config.toml
horizontal_flip = true
depths = [4, 8, 4]
optimizer = "muon"
weight_decay = 0.03
Rows from block 12, named by matrix and row number. Rows with one number belong to one channel. Each number is 500 + 25 x the weight over its row's rms, rounded and kept within 0 to 999. All counts start at 0. Numbers have three digits each. After the name is the row's rms in percent of the matrix's.
# convs0: first 3x3 conv, stride 2 (model.blocks.12.convs.0.weight, 192x96x3x3), inputs 80-87, a 3x3 kernel for each
# convs1: second 3x3 conv (model.blocks.12.convs.1.weight, 192x192x3x3, transposed), outputs 80-87, a 3x3 kernel for each
convs0.14 117:535493461462506549484460482511505504527519548488473464517476497521512515511494491493503492488516505491490479488516491500507504512505495496485488476496496490519515516537527508453468501497481478519506514517506491479489
convs1.14 110:479476509507513482501473476527520508489501499525521487509504538502476498532513499490456488500531475534491464486497482482460451531498518509478492504514515488511523485501474486486471499507471516535490514528487516507501
convs0.15 091:488511455551529523541575500489515493512479495490491481533485452530503498552538539481510488487496502498506500473492523498509554521526544485484486505476493461444464514518503512498488511556516476492486481501506545519493
convs1.15 087:503490488500488485537525531496495482519525485515502500475483460490473444472457436545539509574588514520491504493502513498522495467498479494505509511516488516493474469490486482524485495493466538520500527525533529536539
convs0.16 095:545517538531547506517563515515502505508474492482514484508521498501501500486496480515515501494504507497501497554559547494495465510493501477476494482512506498504528527473510520493515548482515517535500514525517537522520
convs1.16 112:487513492498486483510500485509494501502491489485471492496491522509506507533516516506480459480543505500524494477481479498491504499521502492509512516527533483509500513494494520517532523520524453467431464460450519486500
convs0.17 105:452495518508524533482536521481487475511463454491522483512487496506509502498495515476491505548507512514492521478504527510503535496475494474512519504524476492488517512513480504476464481450518474509476496475499511452490
convs1.17 084:485515487495460499464466523466515470483533479481508508509529526517524517516551541553533523525510530527543536529539523505503482487489474528536566553533509517508515482480475484481476468486488459473481479472492487457499
convs0.18 103:512499501499480458482465453489510512482437437517482470512496495505492516478496478486502515470466465488512487490494482502524489485513520511514516493532524541557535510525530536490464515481500517527490488441483496488466
convs1.18 095:445470464508539521493511498487529496529531521499542501527532543519513536539538521499519528519499531516504504461457474456444473475474460512513510494496507487500502485486493507506521514504493473514499489490479463492483
convs0.19 106:526510518511484482518529499481512521492489498472462484504506492521484495508482466518528521511501476520517524482477466542511509496477462518515507484480490501515520556548522498505539479488499502524528524524506494505460
convs1.19 097:477522513472494476451457483478488486470472463478486474468446464483479444450468462527507480501505502493509498503495465493472521507526548501506478468486477481495467523522506516516508509504486526512502548523560524522543
convs0.20 089:490503473517497499504507479491510498480505487508499498491488508517516521512493497514512521486480503508558546515531537557545540552545524482497508481476488513514525482486460455465457475448438483515494457471484526520490
convs1.20 104:531508521517507525533509546518527512540538537531551541504520515524510514502495482517528492526514508530497493472497510508536527499494517484518526507518533497512513488469481466445463460448461524528526522510532519500533
convs0.21 089:480509521527582539518527566472447490461477480499455490472494490447514500489514516474451478502492492515515505470475492488498469464466448488455467479450469499488493471472432455437471499518513467490505502504495516503494
convs1.21 106:515501499527500511528498521499464489489453475475476486516520541494496513511500516526514525528554555566572566486487500489488491476481489500487499499478495536523523496478476485491485475464452507505517492499508493487500
convs0.22 121:514518515513523521499505542522544536530504536514543509510493508521501496529506489521508519504501494518492501514498494488476474476495502519548522548532541515539542501495505483522508523532517427447425443454446438420444
convs1.22 142:511508486521511508511510542530510519524509505519505497437457441429448433441449423466468517497509504489487476534472490519479502509515526496482483482475472492483507576573591559556568555564567468492478467461478456474472
convs0.23 101:482502550477447505525473510449478496512466499493536518547485463513527507501520488527499509530511479513507483500498482537492491520518493512515477537492516488511509482475444530523446526492509552562475564512485550499490
convs1.23 104:464524504508501491531509482484477494482467487507511522492519516506512545529542516519484494473466451469454385549499481470474506498471495481509533536546521550525544522512491532499508573526506467514491494515474481511502
convs0.24 100:536534543487516488530514517501531484471489477493517488471483494490531550448494476512526514511529529539547548490482498447553558482472447507515482534496500523520492480463486464489505488481463528487433509472446495536503
convs1.24 090:539525507506477511484480463479492457488481482509463477468473466471476485501488489506480448513464516486476486516554521493525504506521497492470478460443472473462477499512528476483512522511526501512508506504500482489466
convs0.25 091:509500477521534491504532464493480471515488484494491459523496495512486486505509515526524523536523506552562550498469501470476476463500507520514521505505531457490504486458523465455474489453507476520514495537485509504510
convs1.25 105:504504512468481485493475483509518497515500499509509497488487499488480491489482501468483472495484489491536545417429446439412435466453477521515521501483493510482494516518512469472477448447460491516507486497491478471450
convs0.26 094:484507533486493500520498532502493507493506443463500468503473489511461494531496535522496509509515521478483477445466448499509477493526488528551523561539552527535511510517508527491483514526521509509514491493469510497521
convs1.26 086:539496492514487479517499498504499526502522529532516533462467490483470481507489459530507530516470507520483475534558518504501516526507539556555561539521534563552513507500489511506529515514508511510499491511530483518505
convs0.27 100:434467426470490456483473484488466476486487491444443475493482471516504491513533500504478482490468488542516536487498475498516504534522486459509519482530525496541518465473487464466478456445430531502494475497469468482485
convs1.27 116:539547571533523558483501518478486473482471486484468494504524513520519528540539538472453492508458485500456469500509509513568496479476463491484487494486502493475463469491504477478502501490518521521529495494492487516512
convs0.28 096:505494521463476520511520487519479459559519515503492472505525499457516450463499483490512532497517512521549539523490498517537504541531487481479485461478513456507505520516493467485494517492483512473521509487509487487488
convs1.28 089:476499497508515518491526524509478483474466475453452469494505496533507519513519510476482479503514512522536498434491450482529501467472491457497524493527518493504512490490495498486516515521522457472458508487518496531531
convs0.29 096:535519485540492448467428425558566517524520479507506498506517480547498516507459465565542537564546539494480486495517507515538520514498509470462508501509524475432483483474515522505502519522512562528527552550530502532535
convs1.29 095:533517517511513507528474496477453464439426455448449457548515541514522528510494513502503530466513515466514532500486500493484478525503511469476483479469422497439484504478510509486521542510546548533539507525509525528480
convs0.30 089:497462462503504480507525493514505509535536486506509491433505471449494453458503497473505504526495505515500522486523503534524560516525526493477521510494524498487482502476510517495501543475494511530558567515551499503545
convs1.30 083:525514531510500515525527512497511527504490515465468495462488482505498498477486476538522496567518529512515541530532496499513466480459451510489489489509514529520491500496507504526503530509498486483469505513493495503500
convs0.31 095:472474441493459476520520470496490509515548534482474472501529509477523480500507538522522532493512530455451482499524483528573490514538521490507537477515534478521481501498498488490493544489480508499492475497513483450491
convs1.31 090:492486527495481500492518523514501501514494520515503511499488488507490500477461470494496487517522501495522476500507506492492504493486505497478499501490517526516505508529502511532516489505508469493488462482530483488508
convs0.32 100:451506497496504478489490518524535523504543504482513512494461464498498505524526532499498490502491455514512498486484466526493476499510500514504507525530520502518518452451510502479509522505500510529511464506455478494472
convs1.32 103:457522488526546510519524488547547516513505517542520537486507503504483503538497494503489501501451522490477477494525476512534526547546557479464499457463455485485477520534494506507483514487502526520508495502515517492494
convs0.33 094:480536497490530481457477497462483502446514479460522477493502473552523506507516500506514537504520519519538557492459513494479496469458455525532510517521479519507453508507528489477474498484474489525505509518510507502498
convs1.33 082:494503494481497498488511514502492493501497497481478493523502478508483484511514504477458482508484492510508496474479454499492467479459476493478487493496473488467476505484450481498467474479453500526501506544533514501504
convs0.34 100:503514476546519526489534481495489458473489471463450478506502537454460466503478529481481486493499515480487504486450472513464478484450463501504492501510542474486493504477504500485492505476526532544555553571583527535525
convs1.34 117:535543534504521508496507505526494505508514515522524518532518527563528569549506531496496485485493472473475476526498516476464469474470509495475494494507510492479499522497523505463502512475486490474498502473509512472485
convs0.35 108:474513512529527498532514517512504516547502463518501471486478505523484486500457506483525500498534536501532515507553487526522492498494467496481506501506494529506518501470470453479483493498515478484506481470546476467527
convs1.35 116:567523529534530496505499485491482462502504478512513477468473476520515494453504474479506505497487486510484491406450497483519570573576615498486526495481498508519518572529549540512529548521568480499454487484483496466445
convs0.36 095:470482511507517453457489492470499479499484509511529487480444502522509473474496524485508483507512484501499481513449504481500499521460513505502488509502512464493512471457516509519531525512494526492525510476509513536551
convs1.36 094:512503468527523476507494491507505496474485487476475456483507489487501491507508496516494472490499460469473459465490483477491476458475459510527513475484464477492467421431449477470467496460450483493512471474491461461456
convs0.37 090:509527482501476523484458496505477497506473485524523519426482505487539527504526497512476494501491507519512513548560485512495519512493537468455473480485521508510569494504455505520522494472527481497500498488509512435509
convs1.37 085:532528516518504493519538523486485496525495512546498519508480531498478477511497454502480522512450482481468509542572495541529480483473477464456476461448497497482484496482494493508517491518482532532531534546532524527540
convs0.38 098:515490499523486493541515497520510533517508540510555563503481489490515482482510493491490512509488486503502494483445496558505503470485507510487504511468519488461535497464529535523515541492479525517456477539475499511492
convs1.38 095:504456480502461462508474429536503495501507505488503514490491510503501511512511496539497513538497472494510524530533491563571495540514492481479464454461477502499511503469488488505521507527533499524512481527489481512502
convs0.39 091:481531523519519505470479476519546532499505489476497518506474494499516527518499510500510483505495497485510513555519489482492459514494507477517493502516501479492494512479481492457465470457472474455476528523525444445463
convs1.39 096:469452476463466475484480500496481496504493480502485508486469507499464482480482494462519494509517505480523478476484496476475497474472503514489487482477471516503509444442444467459454461453464504522540498537531511539555
convs0.40 105:522502485520518500458434483483481472506532533513531486491482496469459510486502509515526510501488468508522490474467500487519520489516485486466472528530542556580539490524495527494522499519560531483502494515495473430484
convs1.40 108:516489499527523489493518517483500491484509515491480469476488467485500507502507486552541562515513539533530536510523510499508507480462499482512485487521525493486482512537525523543561545527551480479459496496496527482518
convs0.41 109:472464486488507499511525501516532516506501517501499476494490498471478488479531495474497500492502499499504483495517483497493506489488489505483494511481479488495474521537555476516554477495480527534558513496520469429468
convs1.41 107:547537552523516511528548524483482466480516498467473478533510524483486511467456483502480482488484477461485510492546549513533537488514512499497496519538558531526562463480471474470495470480461491503471503491495486524491
convs0.42 107:494482505531516515514509515497483494505496478502506498522492518497502506506475485478505494502504494484503495492511503524519511506526474499504482470469477459511501479467472472468471500475461461471456454468457464472458
convs1.42 127:508499504499488505484501496508523502514500490488484501505534550525550551513522530451475473449468461474487493511563498550593506498508491497500487496498509498497481523570518540576573491554517503506495512501511516506504
convs0.43 079:501447496482476535500479525487484504465491476502447497511495499482480462467440472508495504509519509521518506464496490512487503489504503505492526517520549512504538488540497511519544526503569457527482477507538467459452
convs1.43 091:503488480475491490496507499511519520521508490508492495523514516541522522533539530483470467515500495484491467520523544526537540490504517529515517520509480477480452473479475463485471450473468447473466453485474477466494
convs0.44 094:507486456507505517484487472465482468488517497480503456514477515507498495513491513468512521505513547508516534462497494444473509463492492507496517481517537450474479495504505499508487464512481516482514503508512505521545
convs1.44 107:476477473468460490435476480494494478470500476520503512488490478505494483514486492509495472505523473484517511444494465472494450485499510481481479502479480551502497497497480490489485497478464505528513518512515504515517
convs0.45 097:485435498470506548466546549464482473468490508481544516489522517523483492487462507505495500516488499513519523517490494480486477522523539489508514532519547511493474505478457504498462498485484469448483467500499511523498
convs1.45 094:530556566523521535496514534471504507496492507514549510497475466508474484510471459519532530535517532520500515471474430461470440468475441504517526528479494510519525491507529465488529504512541454469474455465494451457517
convs0.46 095:491480441540501484501452447472485483477512493497463479488475493523492512512537507511518533479490465506520525485467500504534536478509514495505544539531554518519534487463463473502469479458495507532500500520508523470500
convs1.46 087:461482481486479498484475511502501461474489465482466475496515520503509537528525525498474465499497484486482471460520451498554473473492480482528517478516511492499469510520510498505513501520490472493488479503528474508501
convs0.47 116:497487464511497518516484516446476504432482491489509543521501496507486497510503532483508488488481476498496503452459495486513521509513550489503484491506497497493484514490499528511501501457479524557558525537536490526486
convs1.47 123:481532517520528509541549555501501534502500533512514530464467472426443458471439444504466478482487490505495519553539493512473454446408435493486486475461462513488470563571567536527557556536556465457479508517540510502519
convs0.48 090:457503521497501538486539536507491465502510469501483452532509508537492499533533509553528521545523525509478488499529491534511552478511515513506542525526583500495535486434502460478503467377472482496498450509517471467454
convs1.48 086:491511487485493490500530513499508500496497498504499493545536555546538533533526500558541559573544540541518534506526509515504459511498472463487461468477469474502476468464468477460463496493473487482477485497488478491483
convs0.49 110:527483484456551513494546526516501539492483491517483479484454440491534533487509538494490508512528490504514488516476487474502521491489473509501477485511510487477494430527541488507570470502513496489452441554529423529559
convs1.49 106:486511494520506546455482480492514521496518486530494512472491478498481471443449503455480455507509469489502511529480522501471548495477511541506496498488516520507500466481490483501486465476472480504511490473526512499527
convs0.50 081:491484474440459468467494489489516506497505490501510482467472479510505492503482510476482485500479512475466500458489505490506541465493484465493498516508520512504543459481500514506502466527476518519516499497475527496527
convs1.50 114:492467468495485468478460460526499500504478490486470497537512517521498513548527544505484501481479471492462469484469492525504518470444500483471489491486482478473491489492508495498537511505530507523510493512509512519521
convs0.51 098:528522447549522517489484481525526516542524537515508545482524483527518493521507495530535519510542524524528498491484479499510480508497499477454468458484491495452493460496466474481503506455489517514512501504455518507498
convs1.51 111:462459441469467466461459454491493506454476488476493493466444456462478449501496483490491512453476494479459455487540537492488484503492463518516521509498489492495490517515535536512543528532541511524521493527519498499508
convs0.52 104:536550536518529511530521498518496526558489503527508485477430466519493512498495513481492471490513513487505479526516516517525534517518551503511537469502553487501505527531511502514569545571557577503540509474464487458511
convs1.52 109:481503504478480479478471490491467474456467446462483470477472462456470468470462477495520512509507509497498493540499504513519487522496487504451490513480497519502501484496498449474459476467464475469472468477499517513496
convs0.53 091:479539552529510507529488514471481476498440502507485525499531537509531516463450463469510522521497529524520513483512493505520492507488475492444472515501475507475497488501457449499472447470458526546531506456535495462492
convs1.53 101:506530578522519547536541539500503514528506513498497499473474469480479476478506487519545541498554533498502521476468475468473508469480509536485487509470489492469495519507498489477472524494492503512504494517494492479500
convs0.54 105:481505525463482547491498537541527513526469455510489465512486493507516490483491484487499504522506516519495509496496489496478492511503505534516495494444447511463446447477532472519510473484512468484471483512532510489491
convs1.54 098:509521469504485488484485494523530536501509497516516490512489493508513520524498515530488508512494508491481487497504526475527542476494540503480481504516497473498514572555512549536488542531517512498471490487490477506512
convs0.55 106:467564524513513601466410530517483512493521562490489524492512518500494514514511504500499515490505489501498495480512583515505545525512482498513501483497505482470518484498489510476496532526477495532492482492543492454521
convs1.55 094:502493471522467508545511473478477478480467485463488494515507481537500493520502490479516532478499509482509509516488517464449487499502533521486527500487506536510537466506501509531481508550550480498529487512510468475489
convs0.56 101:524526449470500555469452497505499474485500522480456514513532490495476501466508510507512474511516493479513525558526508506476537479476513514508550506511519539495496471454447463506458486484450501512501483513545477496509
convs1.56 104:479449453462432442469461473459448453479490475482504516502519526511507541502510528529535554542543576509527546527505483520474481515487513509468493496480490472472512490492485484467485474471478463476486481489476492490469
convs0.57 094:520527523510526480485498508490480483473502437487465487525513493515500506520506501514484487503518496495509507455470453474513511481527488500461483490445480520496535488463484509530522511501520491480495471465471413420496
convs1.57 095:473481505492487502500513493516496494527511488515531502533504493510496507512524505506515502456459458447474452500503511498483494513527498524493502505493543506538524484473460492510499496487497479466475492501508473470517
convs0.58 094:445475486465503469498482497453464492497478468470483497499509488464555473472492514505495502463471463438466477449481503498475485495498492523489496485471478508523528507521505489485466479456478491498513501477504512537517
convs1.58 093:508519481486495478478510507463495503516524488491498473451492503493511504538531518511533505504510509503519488533517545498514501522527508504495496538477476501483482467530497510503483510512494488497503504507503483468495
convs0.59 088:443501480498465463498473459465504480497488497486495469471488506515495466479492466483497467475540507491528508436485450440484484462483489469476494475470513452468464530545514516524513520526523482492505513511517485480514
convs1.59 100:498507504523534537543529518484491491505493489499523512484500502486504504510515526477510508478520511473487495527500514488466496508491508504488515495494514465458495512532535517537533526546547500510514484503497523499523
convs0.60 097:505472468474486505511504491492489520518494514521466487520536490526513502483452501504494503469508511477498494509518524483522495466479513460470508469488491484506512484456465479543553407589618505486457520528471453492459
convs1.60 079:515487493533529523534510523516524539528523520519491522519540560504542534491503518456482458460501472465482500514525550513472475508506489502496516508505516509476494477479467495507493504512504453431433483442477480457500
convs0.61 100:570553490523494495472555510498481501497529469503472469443522517433507525501551544521491525508472496509501494479467477479499463488482475480492483493471479489468455498467494520569503467511462443468481459492498503495464
convs1.61 082:484532526512532497542543545514491517496485477507476489519536510504499482525519520511509481492502513481495515500513521493465494510504512514479511505509517502513482500528519478511496509461472496497501510528521553539540
convs0.62 103:501555529544577590526439494475522493500528536484471480492535504484498526516503501509509505485510525516471497459508473513499541502462462486505502510489503518507512460458507499475483503533524520507464503530540559444511
convs1.62 094:476474465445472465476463480476449451508487487505484462491479478524524501474457451493506467526533535450482484496486512513491530502501493534507532523506512512526522510509535531540516509525514457465504453457479470452454
convs0.63 105:534506516503484522447422471491511491520506530462456484516484500530521450490525486500512519501479512526489510508522476496489499511494498472486500498490489519525486467447441493514478436492528474563578492524576422519517
convs1.63 107:543524518498474468496468487498494517521522485484496487504507511513500494528538501523521538473482497507530526500522488505496503484475484546518502484496517500488508467483484504486484517504484474503495523498524521490464
convs0.64 101:495501481478496522455501485498522518478520518451476469506530502532503445492546497498500526504499478518511502446440472467515512479485507496492494489505516502490486537517498523448477521499468465474521476508500458522512
convs1.64 103:484496489483518510515517515490448493483479459516498498459453476492490505492488490415444432480491478503498467511474473498451442524484497529552575531528545527537541477458449471463469448469468510538550548555548485518512
convs0.65 116:479487530457537523519539483489499534487488503507480500490492487490492494503511503523508512508516514519522497476505504515529507528490505495472476481461487497479496461449488511520477506464489532482518445501519498545522
convs1.65 108:491521476542498511511516509451442446439476454452469455522533536478501513514503506505524478537500495531489502455512498496510493511514518482487532527531538510503494463504515477484468450483475487500503490485540500480494
convs0.66 101:537495474514499515508527455454461470496510494502517506527511514509482494512505507505493493503515514469501497458509505470468506470495469492469469480488489457522509528502486524555500460464475501506499456489512483480519
convs1.66 099:485504515504498522540516537512507492507504490465460462496514484497511492482486467457482458487528496486491479506525495515551506475493481530541526535522522544519518523519527502519510504487490484499495504506469533551538
convs0.67 096:518485479539528489499478489454479489485517544511532511426463454502530574490517503502512491477510509513515542505497470532503513516494503499491530500527494534496522497526475515514485514487539510460468543519531486509497
convs1.67 074:473467503524558521494517534491494495541519533526541497466491516492506520483495479513512519508478500516490505498507507516539560550533561464489529482508508521532520482502505518497501503451458479498527486509503486491486
convs0.68 094:505481495497530484459490495505525521526502514530514509477506495452505510487523499488496505525515492475468481470520458483522495520523527460475495467480515530533554483510478452486502480498484543497465513498446510459488
convs1.68 096:504539515513549533508517532498510490529484491533516512517538519529526512539528517468473489475496495480496506483509487493540510486502510499520516512529539517504521517507490498495514522508540509505470484495452495515501
convs0.69 100:521549499480520510467487433458478459488487467529529465563532532498464463512524460493513495475502482496496531495441461487512478498489496508529522474498525490485508524508488451479483498497510551529532484473482541515508
convs1.69 086:467462447496494482495466481503523516484521489501505502487483483503471508501494489486487492500482497490473483603589526562550510487474473537492543531502515502489522475472489513488499511519479531511501520537533531533492
convs0.70 094:499507499495501487495487490501490444479478473462487467483496501487531531520516520500487488517512489492498497488463489455463493469500511511501492510515501482491513512496485486537503456503480509518512511521483495484428
convs1.70 084:491499504486513507488520488514486511502477473506507506488472486493492500520501515439468472481473477491504486480529535510546504550550503487481515500473483501483502486489482518499498521501500485481464486511480432463460
convs0.71 112:502523527480488522475442489517494510515498491525509497481493472503506502493519544505491497525508516494503491502474480540532551513520511495496475493494500496508492529571542527490484470509490446504498477493494481509491
convs1.71 102:520499509490504503524482509492526522470511531523541549494483488503492512506508514490477511533468494517492455540503505533515512551531516550501504490500512465485490496492511466470476465471505461502482510492497501491512
convs0.72 096:534521551519513537526516533461468474491483492478471503505484493490508517503519507539487532514512520505494515476485498464490470489481490508532517497534545498489500460456485500483518510478495474461484491512520514490502
convs1.72 096:494499497500507516481521489518525497548564536536541512507486482512511497529523483513536529538528517483460493451477469494473477469476484461476457469477452449464452512506515534511514504479495477498502480500495486486493
convs0.73 104:539492527523510513530518470517508469520494517495497496539503539516500513510526505488511499507495500498513502499518499558521512481475457490521500489518500447521482504536510463503457455464493509500506507526513514512505
convs1.73 108:491488516496509498447467474542550544519519519534491503481479497488501494487497466483484518477500481466481506477485475504494505497510524510524540524517502522485488524517522499503526529512534476450440487463461483461470
convs0.74 094:546514546540524497477491489469495471464483447447485457479470468446503448503451459516522539504508512514523497492467496517522486464475503437497542503488493490479520504486494542531489504521506517501524524491506515495525
convs1.74 085:464480480474486494478489476515532526562542544538527546494488516480496519477496517505469491476456427488464462547545541520507509535517530436454475476471478496497482486453445485481458455459453495489513484500498501514504
convs0.75 096:464495538491483481526518493494489510512468491576510489462519494528485530549513506468475511487501520530522496477510527475463482553524446525472468542513473500523493496489460499462459556469453422516512468473470528459486
convs1.75 091:468458455492467469523533514531526497529519513529521527504499511492485503457479477487507501535498504496492481480494505494500522479477513502525524487503517486502509487489481482478475472475482497508494521543537507518529
convs0.76 097:467519534485480527536550567480490470525531513537522523507539486523500480502522492469494478500506486501484449497524504532499484519476482484490530497498580481536583494532515508506499484459501465499530492502512543542553
convs1.76 095:497498507496493494464475451445453458427426446441436447468482467474481465482468449514526493505509502504522500530521514503499515525517523529526516491488522513509523452474455472491500444469486547535517537521551542542557
convs0.77 095:500514476533581489492511480525528497490466452510535502487483479488509474505452453529515489548567520533531500536531488542555487511510475514497496504528524465475488511534484441473522456445441452491507477541534518443449
convs1.77 123:472492474484498465457472442512494507483476490485489511492519498506496496519511498481474495490489508455493505535530546512454484498464491501500483485475470503492478503482479475486492490461488481473485480497468495476492
convs0.78 096:506493439491418431452445445491509468516529504479490479507491495529520512537521494470527485460520484505502493535521504518514491497480496508502537528497541529505510519484498481544480507543518533505460463444447477419484
convs1.78 100:484486507471476502506495487504487515502491491505498484530516568531516545511526539492490509493486496505492487473455461508488471523490471489527489493502500469498487491497503487518519506517541467499502491497476480490474
convs0.79 095:462535523536489501521505529508507508531479510464434470522516486484508477510515543476482491511498485514480485503532503502492483482503533475467499497461485489464469527561520526518470479509477511477479511472490513534503
convs1.79 082:506505505522514500514537518525494503523517544500510498538534493508539514465519488500501466488493488468515505536552557498518548473515544492486480511516533523502482493501503476486479475488491505524493535539517532563551
convs0.80 096:499489561477486549487457482482476522492449474500434485516497492500495510510487491486505505515551504481517486506524472503521470520530467486470479491504502484476482481488452487498475497508486489516470484518507490535495
convs1.80 098:505513481505524499522523493520482508490463480493469479496473495503496460520529511479480468459465476480471492528557520529532489494492511528501501493507509479466506492466454478441457475485477515527498538481507531502499
convs0.81 095:529476538485460508508523534490492491485475472500509500508522502511508487482483478515542546506479548562572556495472482540526546551522543496496493518501524502500501501479471501513504520484476507503489496509510513528527
convs1.81 106:530532514541525507550523523498495487481503515463479503509518511475487513495514526480503517495508510504518508490486502514507491501493473522518515495497494515513501501501497482478484483488487514518528485466462463459453
convs0.82 110:530497455537465484597563522519526528491498505490438446500496478468487505508511533501493492503477484524502506474492492476487497538506497502523491486519501516532492474470471496532546513532529491520439522534531510529541
convs1.82 107:514532510493516496518538513505545514533529519480499519441473491419452449459458453479487467454478466528510528469535556523508542496513541487451471485474481538498502552499496503486492517482496516490499509479486503510518
convs0.83 094:513495475552504477538487491502481478492514504498481518456489522509520513492530494475458492523500551503502517533494517512500520495519511495476523511518539492479499540496536482531441498511484508451529496464511505536537
convs1.83 088:471510506506519489531512492537528501523526502501524497474474469462463464459472464486504529475462493479468506532501449534509459504473477546558543539549544547544519520494485510483504510505503510503504500507522540513533
convs0.84 108:538493451514481465548540504500492490480504514459492471529482471534490462527519501506515494512499504476499483503517427489493466482460500468507472479518523485496479508511478507438526494500509497535476486504462460498474
convs1.84 092:492528493503516484509522490516489514512516510502475493487493496471511489456520501502504505536536522530529515543540534495494523435456518549551532504493493521511511507495505470467494509519547450462466485455470450459460
convs0.85 089:481501490494547529496506479485505494487490510483532538527522523522488530519543479499513513485483492524514525520509498490507551522529533514508521486505513505481518481509544553517500481508509509430454531534521515519521
convs1.85 104:493462467469481488490490514493512507495509498480494495520501478516506489512478495472468455494470481539528513577560511540506489448444470472499525496500531527538573463475485479483491466490488521536533518505541523532547
convs0.86 112:555377516495413549395555582507473508488470512434536534506508496502516486514537502496478504493494506503518540562452492481443530446535574521507518500485507508506523497481449469484491451497481572443490523435535403524602
convs1.86 099:460489503461472506493512524528518513499520482512518511505508531496507539517511520528516486484472502472518533532517526507494551486526528479504525475504506471538521531510487530501514502476481477511489510538495504520528
convs0.87 100:510480459512491471477515547489549548481514540477476501487506490513550516494521479479465477507475498510492507497522504477512528537522517454460468485499512445486452572529514538519571558524548524522533510469506547499508
convs1.87 084:449476483515517527481522529510543535491521485490505491539539539524538515531530513500477454502479447484459464456501500454510531469511517478477477475476492490506520455480481466489497508496502502511517532540494507534518
convs0.88 114:515525474555543432563555484488492494489458482518479466521493515512473446497527480508487503507506529493502509477503492515525517502482499501498523517482520486501507532514460540472465467486514467478512532503439545524488
convs1.88 108:478513500482503462509497451476496530470480499480475479528512531524508502532508525514508523488495464485467468505517549493503520486473488522494476518506479534497492485515509485489504472483508449477471472482488499503481
convs0.89 106:489524506531495517532533537461504509493500491499514537516513504486481540509516523509516510501512511513546504508483473549530478481466469515533546520484501528509480535533513480467514480457498496497498532500496557536519
convs1.89 113:490494502491495488458459476477505490478508501487501492478506496501523484480488504528518539494503522544513541515501486492499492490521512475499482471467458506497496513481489491522515499515521486474505502453505509499494
convs0.90 098:489495499499489478519508486521517503521498523529515509460495484517504521544549550505496510499514513534519515506522502496530507490507501469480452468514481457473489448489481481530540462456470493472493508487506509509511
convs1.90 108:497493478508490506512505513508498501495493482485480471503496481550554547476489499454477474483474489455461505511521536504517526500487505493511501491506502479479471481489510497484501525507505465459452473482473469476477
convs0.91 108:552497491538525495480511502495464504498494478464479473500514495516481471495510490492497496487499529477493516519490491523491509472495491511506511514513507475472518491509510492494527456492487545508505487548544534519503
convs1.91 085:518505526512513502502456510511498472489466465489516502519511502485517480499491490506528510482569536457495518497467489516465483534464487501501471502525483512483468530511501500480540479491524478472507541508525492512501
convs0.92 103:486490507497510508475545528473465472454455489488474485474487495485493501492494483498475490501492493511493524492512504547569506536543525504511509495523499486489513496476477553501492497514462542502496546531499494537525
convs1.92 118:495469493497480478492485507525528518533503530532527517475486489476487486467490481535516561550554546548505497507516524495508490498466455485500479495484501492485500511501514492487506513505517479500515476492504496514512
convs0.93 102:503524541495507466547497461499489508481504468464483505496513505477498511485492498501518505512509516484503496480504515510509494500495504501499516495515513512504518503495488494509515513506514497539538509527464540545494
convs1.93 099:493520527527512546528494502516521508495471477490503481514516471475516495467494482542535528538510549580538536522529543473467517435386453494514517526522514513475490479486495498520509504536533516519520470489480474479490
convs0.94 098:504493520560503523468475456485473515483496518478505516497529495488496523480520501527499504499512498492476533489484471494482458504489470490475536432498484478488522519500460477515460472503461476546562514467498463532471
convs1.94 089:515538519547543524522539519514488483464480470511484499490497503525530538508542509492480498506505516493482506545538499560527512501494518485496499473500530485498517492488523493462502514495517502500489523505472532520518
convs0.95 112:464499498526538508485466505483470478496507505489502492512485518545483491511468479502497485499493525491492503466480515523484483505480484480505507490494476487490457461474488503485502527496493487479500520525536474506453
convs1.95 094:456512510502508473487487485507503516508528505507507519510509502529540521538543511520551521483515490521503487506503536498502543523536527497489534533496502526528550481482492479487490473498522482487524501523502515490502
convs0.96 097:493516464496462454494480491488504475462476455460454460482477494528519497482469470467488485468449497492501507537525522505504505493478483506525511546544552531554506477481527488476503496477431473455465489460499495491468
convs1.96 094:457484504484483509485500501507506485506505497503518502502513488512548526521549518474467490464474489464462457540513521513511501522537510508516506526496505520524503489515498478501471480491466510503539530520534509497512
convs0.97 108:542540557531518507512434485490542518491502527507495537503510491501458509494476511508515523500490495480484492482465525517484510544498536507494476514513487544539542448454486474541480518477524462476474502506513521515474
convs1.97 094:512488519493504494519495523473474488513498518518532527501530514524525519559529539482472497523506543536540509496479511495518528486516497537517523519493505491494488516524501510513500501494488503506508486494477493506514
convs0.98 097:499497515482519492514509523509514537480466478490519504531501526526477479494486492497487488519500498543488498568566579527574547554537551557523546526506529555536528520507514482516514544522504469460475461454483473473474
convs1.98 111:499516529497487499499490478504514539498500503492492499523503495537514504529495476548533531537500539554557525499477502514511488513493483484465489493494479503491476478510502474503524465498504530527502524539507460483465
convs0.99 095:520507470511459504498482486527513490496484476508491476465509490473514469469509476493500504513485530513507503508488516484466486502489500518523505492485505522515519478511513511506542513537530492523529512510514511539518
convs1.99 096:493503484487495506499481488548531517565544544522506501481466485464460477486476467519486476513519530498501481523519532517480511516486484532534514560542539513505526510522525473499501455474496514497519512511488540499507
convs0.100 095:510508491506459484481493497548504514509501496564537520514481493477489487500489498489511464520519469500505475527452503527490499499479521510497486487534442484448408447476507530514529477516501461500484512512469510508506
convs1.100 101:497513504538543518529530514522521526539528536562533548518515499514532509500503497508511475512505495540532517487499510496544557479515543494487467485495462494467458512528508510521504544540530518526512521527533483521511
convs0.101 107:465478519473502509496478481487472479491473465493466457523519503494491501490476506537478499534490493539523503483477504521504484506510473509499503477502547477494515443486540472500517498528511502477472519501514565519487
convs1.101 108:479488486473485495501481449489509496496508522489535537452482462435466454470480475507508514513527521531572520500513543493503500545527531481487508459440490480482501497489481495506480525545513485520503479483491503470469